config = dict(
    train_examples=90422,
    image_size=64,
    horizontal_flip=False,
    depths=[4, 7, 7],
    init='torch_default',
    optimizer='muon',
    steps=3500,
    epochs=2.5,
    lr_schedule='cosine',
    final_lr_fraction=0.05,
    adamw_weight_decay_other_params=0.05,
)
Rows from block 7 of a small CTC image transcriber, named by matrix and row number. Rows with one number belong to one channel. Each number is 200 + 30 x the weight over its row's rms, rounded and kept within 0 to 999. All counts start at 0.
After each channel's rows are labels from the 100 images, of 14976, where the channel reaches its highest value: "top examples" is what is common among them. Only what is clearly more common there than usual is listed. The data: short English words printed on busy colour backdrops.
# c3: 3x3 conv (model.blocks.7.c3.weight, 128x128x3x3, each kernel summed), inputs 0-127
# c1: pointwise conv (model.blocks.7.c1.weight, 128x128x1x1), inputs 0-127

c3.81,249,212,184,196,277,193,222,211,245,230,231,204,161,213,214,222,225,174,234,271,183,186,192,183,201,258,199,227,208,230,207,125,176,200,196,174,207,204,178,222,162,224,167,175,204,196,143,159,176,175,105,241,144,261,186,166,173,180,185,221,143,190,208,173,161,248,205,163,175,191,173,185,185,200,189,171,245,175,248,222,203,152,236,173,196,187,167,211,221,173,195,209,172,183,212,228,217,178,206,181,195,206,219,211,181,181,167,175,209,146,209,178,241,173,173,166,253,198,197,226,214,187,166,197,156,167,171,216
c1.81,213,188,183,232,272,145,229,225,249,182,177,235,202,209,164,239,175,191,183,279,152,198,214,206,182,196,219,252,250,174,212,171,195,196,201,182,115,256,178,207,227,189,198,173,225,198,183,186,223,205,147,237,222,162,212,200,185,201,222,228,188,179,161,150,161,203,222,161,197,210,210,201,178,208,198,137,219,171,215,183,185,122,289,163,200,219,223,229,192,223,213,227,164,216,178,224,190,167,206,198,229,197,214,207,162,211,248,223,192,136,172,192,209,196,219,242,221,218,205,246,171,175,190,171,173,176,209,179
top examples: the letter e; the letter b

c3.4,174,228,169,143,150,206,228,203,169,252,239,169,214,157,191,205,233,208,194,244,203,211,189,196,215,191,185,228,240,161,161,165,156,200,152,161,182,175,223,138,258,253,210,195,173,169,228,150,183,199,163,198,222,208,166,181,245,141,180,172,253,195,154,173,168,222,203,254,208,213,164,187,223,180,163,204,212,250,212,187,214,191,232,188,188,167,239,194,179,147,156,216,184,190,180,177,155,233,230,175,193,179,168,221,176,194,193,236,160,143,184,205,232,181,152,182,158,215,203,199,190,188,214,242,172,192,250,238
c1.4,220,218,141,210,89,195,199,176,183,234,210,193,214,154,214,177,184,210,204,211,172,212,209,206,188,200,205,199,195,212,195,216,154,200,176,170,187,235,202,150,207,199,155,201,225,171,188,157,211,200,166,173,203,173,215,209,238,193,171,153,269,204,225,216,168,204,188,209,236,215,233,180,231,195,209,214,210,281,269,214,223,186,194,242,193,202,149,214,237,176,226,237,174,176,202,177,181,216,200,168,193,174,215,273,175,226,197,280,199,154,195,192,219,218,127,168,235,212,155,190,171,163,208,192,177,214,242,257
top examples: the letter k

c3.111,223,181,182,221,180,237,166,176,208,197,166,219,215,251,208,177,206,183,258,175,240,203,189,214,202,147,223,232,196,163,217,133,199,232,159,118,163,163,182,219,179,238,130,196,226,228,204,241,209,215,210,167,179,195,194,186,210,125,170,173,209,239,182,181,166,199,211,246,153,179,188,148,157,182,116,210,226,182,205,172,222,214,173,171,188,214,213,188,243,193,236,222,142,219,261,191,216,213,215,216,217,153,224,196,191,237,203,241,223,197,171,187,165,180,164,180,223,214,238,170,211,194,241,217,221,205,217,162
c1.111,212,183,162,167,170,207,189,173,234,189,231,214,237,209,184,238,171,149,215,219,191,174,233,186,185,158,180,266,185,180,174,184,174,257,166,149,175,164,170,183,159,236,161,154,202,213,170,250,219,200,225,179,219,158,158,166,224,195,153,171,240,212,234,241,124,254,218,205,156,193,187,195,177,181,184,239,221,211,234,156,205,207,266,184,161,231,184,217,235,203,216,169,199,175,235,184,205,141,186,223,215,170,213,191,232,224,183,189,197,212,168,120,186,248,209,160,204,208,213,166,179,160,218,197,187,181,186,161
top examples: the letter k; the letter m; white ink

c3.96,183,207,197,199,201,218,203,181,252,172,251,241,181,191,224,191,207,188,228,170,193,199,169,203,218,214,223,198,173,214,190,195,165,235,166,142,173,155,194,132,192,155,267,186,172,189,191,257,172,232,187,188,178,227,190,121,207,169,232,212,187,232,234,190,154,265,140,178,206,206,191,161,209,231,156,194,232,183,269,187,259,179,175,213,193,200,184,178,175,171,221,166,207,166,211,192,139,234,230,237,255,177,199,181,178,235,153,201,171,231,167,183,211,256,213,167,159,207,214,200,163,213,150,193,193,204,185,218
c1.96,219,214,194,197,177,259,168,206,244,181,165,205,214,210,218,188,188,178,194,189,199,191,174,178,225,243,193,159,225,184,229,185,194,205,202,160,170,159,195,203,201,239,267,239,186,202,135,200,185,234,171,260,210,169,130,180,210,149,230,188,207,176,207,116,127,168,159,148,207,193,208,143,214,212,201,170,184,222,240,169,273,149,222,231,207,180,201,178,217,215,194,171,244,201,161,202,169,202,226,183,192,172,198,195,163,257,205,189,195,219,229,195,242,229,198,194,185,196,189,167,236,254,156,191,204,160,197,251
top examples: white ink

c3.12,169,160,212,219,198,218,188,211,213,214,267,175,160,167,227,159,202,206,185,194,176,198,181,122,188,180,207,211,277,181,155,201,204,219,187,166,180,181,230,202,183,194,213,181,182,228,226,218,172,231,259,197,210,184,215,174,234,219,251,193,184,178,208,166,225,255,121,200,219,195,225,190,195,182,129,214,250,217,223,151,144,177,216,172,195,218,180,183,187,194,233,220,209,183,191,122,248,230,221,192,204,179,193,215,210,191,170,147,205,238,177,262,229,186,230,214,167,181,232,232,149,163,247,220,203,197,248,219
c1.12,180,195,187,183,178,152,204,242,240,172,180,155,149,232,182,182,200,237,158,209,164,229,169,143,163,182,196,201,286,182,154,231,178,232,185,126,208,200,136,230,188,227,214,227,241,204,216,208,158,192,241,208,183,233,232,186,238,197,206,164,153,192,179,181,182,215,182,205,220,172,198,181,171,170,163,206,177,186,198,158,175,232,206,174,168,238,210,194,141,189,240,202,219,185,219,142,241,230,231,177,199,243,206,195,235,170,194,167,190,215,151,207,281,209,227,222,173,164,204,212,196,175,237,182,158,166,193,219
top examples: capitals; the letter r

c3.46,178,188,234,199,195,220,221,192,212,184,187,196,208,190,197,211,173,166,152,226,194,166,213,224,188,207,194,232,249,177,139,163,221,201,223,200,218,164,181,190,213,210,193,230,162,118,86,221,173,179,218,220,207,214,167,245,172,198,207,180,192,191,198,168,195,209,202,211,204,201,235,168,151,251,186,183,214,173,149,166,211,197,182,198,169,219,203,195,200,248,184,201,207,169,137,237,246,239,199,171,210,221,181,184,149,238,234,186,196,248,237,161,236,241,253,177,255,253,133,224,201,241,164,169,191,228,188,209
c1.46,162,128,212,249,221,173,222,187,222,195,189,164,229,183,194,178,205,201,168,180,170,206,213,172,199,202,224,231,226,164,190,202,218,200,213,235,214,238,198,194,224,217,172,191,173,150,136,227,193,181,191,194,157,206,162,159,178,193,222,202,197,197,269,183,172,229,218,224,237,220,235,170,192,219,255,217,249,186,156,202,266,148,169,201,195,180,217,192,183,127,144,191,184,200,159,201,191,240,190,158,203,251,212,121,107,168,232,179,154,225,155,166,196,240,202,209,216,179,181,237,178,196,194,198,210,196,191,208
top examples: the letter e; the letter s; the letter h

c3.110,183,205,232,201,217,213,177,188,142,219,232,150,140,145,192,196,233,184,184,238,195,189,230,191,169,215,194,204,249,183,201,147,160,160,233,175,174,220,152,151,193,188,227,257,208,205,165,205,190,210,183,201,166,175,200,206,173,238,266,194,166,199,211,171,187,183,214,197,229,211,210,175,158,195,213,167,206,230,243,174,170,249,178,193,148,211,176,164,164,179,205,186,216,230,226,188,200,196,241,185,197,157,218,243,224,212,161,209,265,210,185,142,180,176,239,214,151,177,249,186,201,233,272,177,170,260,185,259
c1.110,167,219,159,216,195,171,189,174,147,242,249,188,180,184,221,180,267,184,181,252,195,207,201,193,176,217,190,243,214,161,166,170,178,205,192,209,221,235,172,171,208,215,222,195,198,182,192,250,212,162,167,189,175,192,165,161,217,226,176,165,168,146,239,134,203,212,242,234,206,188,203,215,163,196,201,182,163,175,203,182,153,219,154,179,114,219,151,175,172,165,210,164,222,213,201,223,192,226,197,198,197,224,184,199,216,206,212,176,199,204,97,183,190,180,224,238,161,142,256,176,219,156,251,203,176,221,176,238
top examples: the letter n; the letter w

c3.17,143,183,175,198,223,230,170,209,235,193,201,208,230,231,216,203,165,131,220,187,151,205,268,177,182,184,181,187,218,222,211,247,207,207,224,204,114,216,188,239,271,242,198,209,242,204,226,196,204,183,214,229,213,172,251,187,206,246,213,164,186,170,207,227,177,220,244,224,216,200,191,178,179,205,197,168,201,281,140,198,156,187,205,226,168,205,169,196,210,184,186,204,212,200,173,179,154,231,220,180,273,180,233,183,224,138,202,224,219,224,247,212,223,158,220,231,193,192,213,162,260,179,200,196,205,237,257,229
c1.17,171,163,194,154,208,239,183,199,240,186,172,161,162,204,219,191,196,113,157,188,164,170,208,179,181,201,193,183,234,273,215,265,216,189,211,161,152,174,166,213,188,176,166,206,144,196,198,195,227,187,268,262,218,172,246,213,195,187,185,183,237,196,224,220,184,209,200,186,209,168,168,209,163,190,206,161,171,246,169,155,180,242,159,187,182,192,153,202,188,181,181,178,213,201,183,173,158,216,197,144,230,206,234,208,264,153,207,206,232,245,203,233,204,191,179,213,201,150,203,197,224,247,159,164,256,228,204,204
top examples: the letter n; the letter m

c3.30,201,185,159,232,232,159,178,172,230,231,199,229,192,211,202,235,195,199,203,182,223,209,151,199,216,213,208,218,228,164,138,193,165,198,148,146,183,205,220,170,204,221,210,213,234,212,166,181,210,182,222,201,196,159,164,225,196,177,174,172,213,265,207,210,159,205,196,194,179,185,206,214,152,199,135,215,229,162,123,154,213,224,132,167,193,224,194,245,250,259,164,181,172,185,211,174,239,208,177,127,210,242,167,224,194,154,189,210,161,175,208,193,166,172,168,155,185,248,198,164,212,218,276,189,187,165,187,180
c1.30,230,205,189,217,180,185,200,222,227,242,199,219,279,281,156,273,202,165,247,177,214,214,219,223,205,193,246,178,221,191,161,181,197,227,135,174,193,165,188,175,171,185,221,188,197,204,186,204,196,211,135,210,229,168,197,155,225,173,214,176,199,222,220,232,152,161,277,193,148,215,165,186,165,198,155,203,228,185,154,184,227,184,235,219,228,185,180,267,205,262,181,202,183,187,235,245,176,184,175,210,230,206,185,236,194,174,225,210,194,158,165,225,217,206,197,183,203,233,189,239,201,192,242,187,204,143,242,173
top examples: the letter n; capitals; the letter w

c3.55,193,188,282,183,215,215,228,145,157,149,171,216,193,135,232,138,228,171,219,207,197,172,239,216,202,168,222,212,211,248,198,151,219,190,163,148,176,233,192,193,234,199,171,231,230,135,174,196,207,147,241,187,220,237,177,168,150,193,178,225,219,146,166,237,175,209,217,202,194,173,201,194,174,206,274,228,220,170,176,183,173,186,213,197,229,178,151,172,176,167,186,186,207,178,161,208,179,258,228,223,189,147,241,172,199,223,192,205,188,178,231,222,149,256,208,165,221,174,186,234,221,187,196,175,205,190,221,210
c1.55,180,177,256,181,236,205,217,183,175,175,170,168,196,145,188,169,230,170,185,150,238,179,200,227,197,185,267,191,171,239,176,195,213,167,221,154,190,191,183,183,174,239,199,250,223,173,191,184,196,140,215,195,173,224,196,110,133,242,175,265,208,165,180,208,174,185,180,178,212,165,135,279,182,208,201,187,194,183,178,160,181,185,188,172,183,199,179,182,200,195,189,204,252,160,163,226,205,249,185,195,165,162,231,187,188,225,176,200,200,195,235,175,176,216,225,166,250,177,182,200,245,192,238,152,212,210,157,194
top examples: the letter n; the letter w

c3.124,186,160,184,218,217,186,155,131,138,268,166,228,185,231,164,231,202,199,167,215,167,194,210,135,245,192,205,200,188,206,209,177,188,203,210,151,170,232,167,236,222,239,252,223,231,206,226,177,218,225,193,172,211,222,161,209,136,190,223,245,166,229,192,147,169,219,213,181,205,202,189,221,184,247,183,206,198,239,163,228,226,199,152,215,146,175,155,163,161,198,178,210,159,265,163,205,164,224,214,211,217,169,187,173,198,224,206,237,223,228,194,221,172,160,182,236,201,237,192,160,138,197,185,196,197,250,228,167
c1.124,221,154,193,238,244,192,174,130,178,249,177,202,181,234,205,221,190,213,164,232,203,197,227,195,207,202,237,201,172,188,227,171,214,199,187,162,179,192,164,228,235,266,237,195,220,201,244,131,224,236,211,181,211,266,211,221,186,192,213,237,208,298,195,191,222,220,221,210,154,178,170,168,229,212,211,221,206,253,167,231,233,227,180,223,119,185,169,189,162,174,147,212,182,240,182,210,195,190,242,218,208,218,199,186,174,205,206,227,179,242,186,164,164,193,150,224,165,193,222,200,210,188,211,163,129,243,203,199
top examples: the letter e

c3.92,199,172,210,227,188,140,184,205,193,238,186,198,233,221,170,209,162,209,195,232,183,162,234,217,224,191,176,251,215,185,202,216,183,171,231,136,149,224,184,192,189,219,194,233,224,202,191,178,197,235,153,155,205,179,177,246,165,206,249,172,200,266,199,225,161,167,189,180,202,241,208,213,237,200,162,212,222,222,187,198,190,243,186,252,182,211,187,164,183,172,196,202,127,183,193,175,106,283,165,215,226,197,186,176,224,236,236,216,263,189,226,170,165,159,220,178,162,204,240,158,192,227,238,193,243,206,229,190
c1.92,216,229,213,220,196,239,207,235,241,203,213,208,181,202,200,181,183,186,193,204,191,215,239,197,194,181,148,284,230,175,217,254,168,165,241,163,183,204,189,172,184,220,194,169,195,181,179,186,206,203,204,141,216,215,203,225,181,205,216,166,196,255,234,228,170,217,121,171,179,258,266,214,232,208,191,253,207,203,187,254,232,173,213,239,195,231,216,205,227,173,187,204,117,193,186,203,169,231,212,260,217,188,214,192,271,230,226,217,231,172,195,139,184,199,239,214,210,209,239,172,175,155,255,177,235,231,204,237
top examples: the letter n; the letter w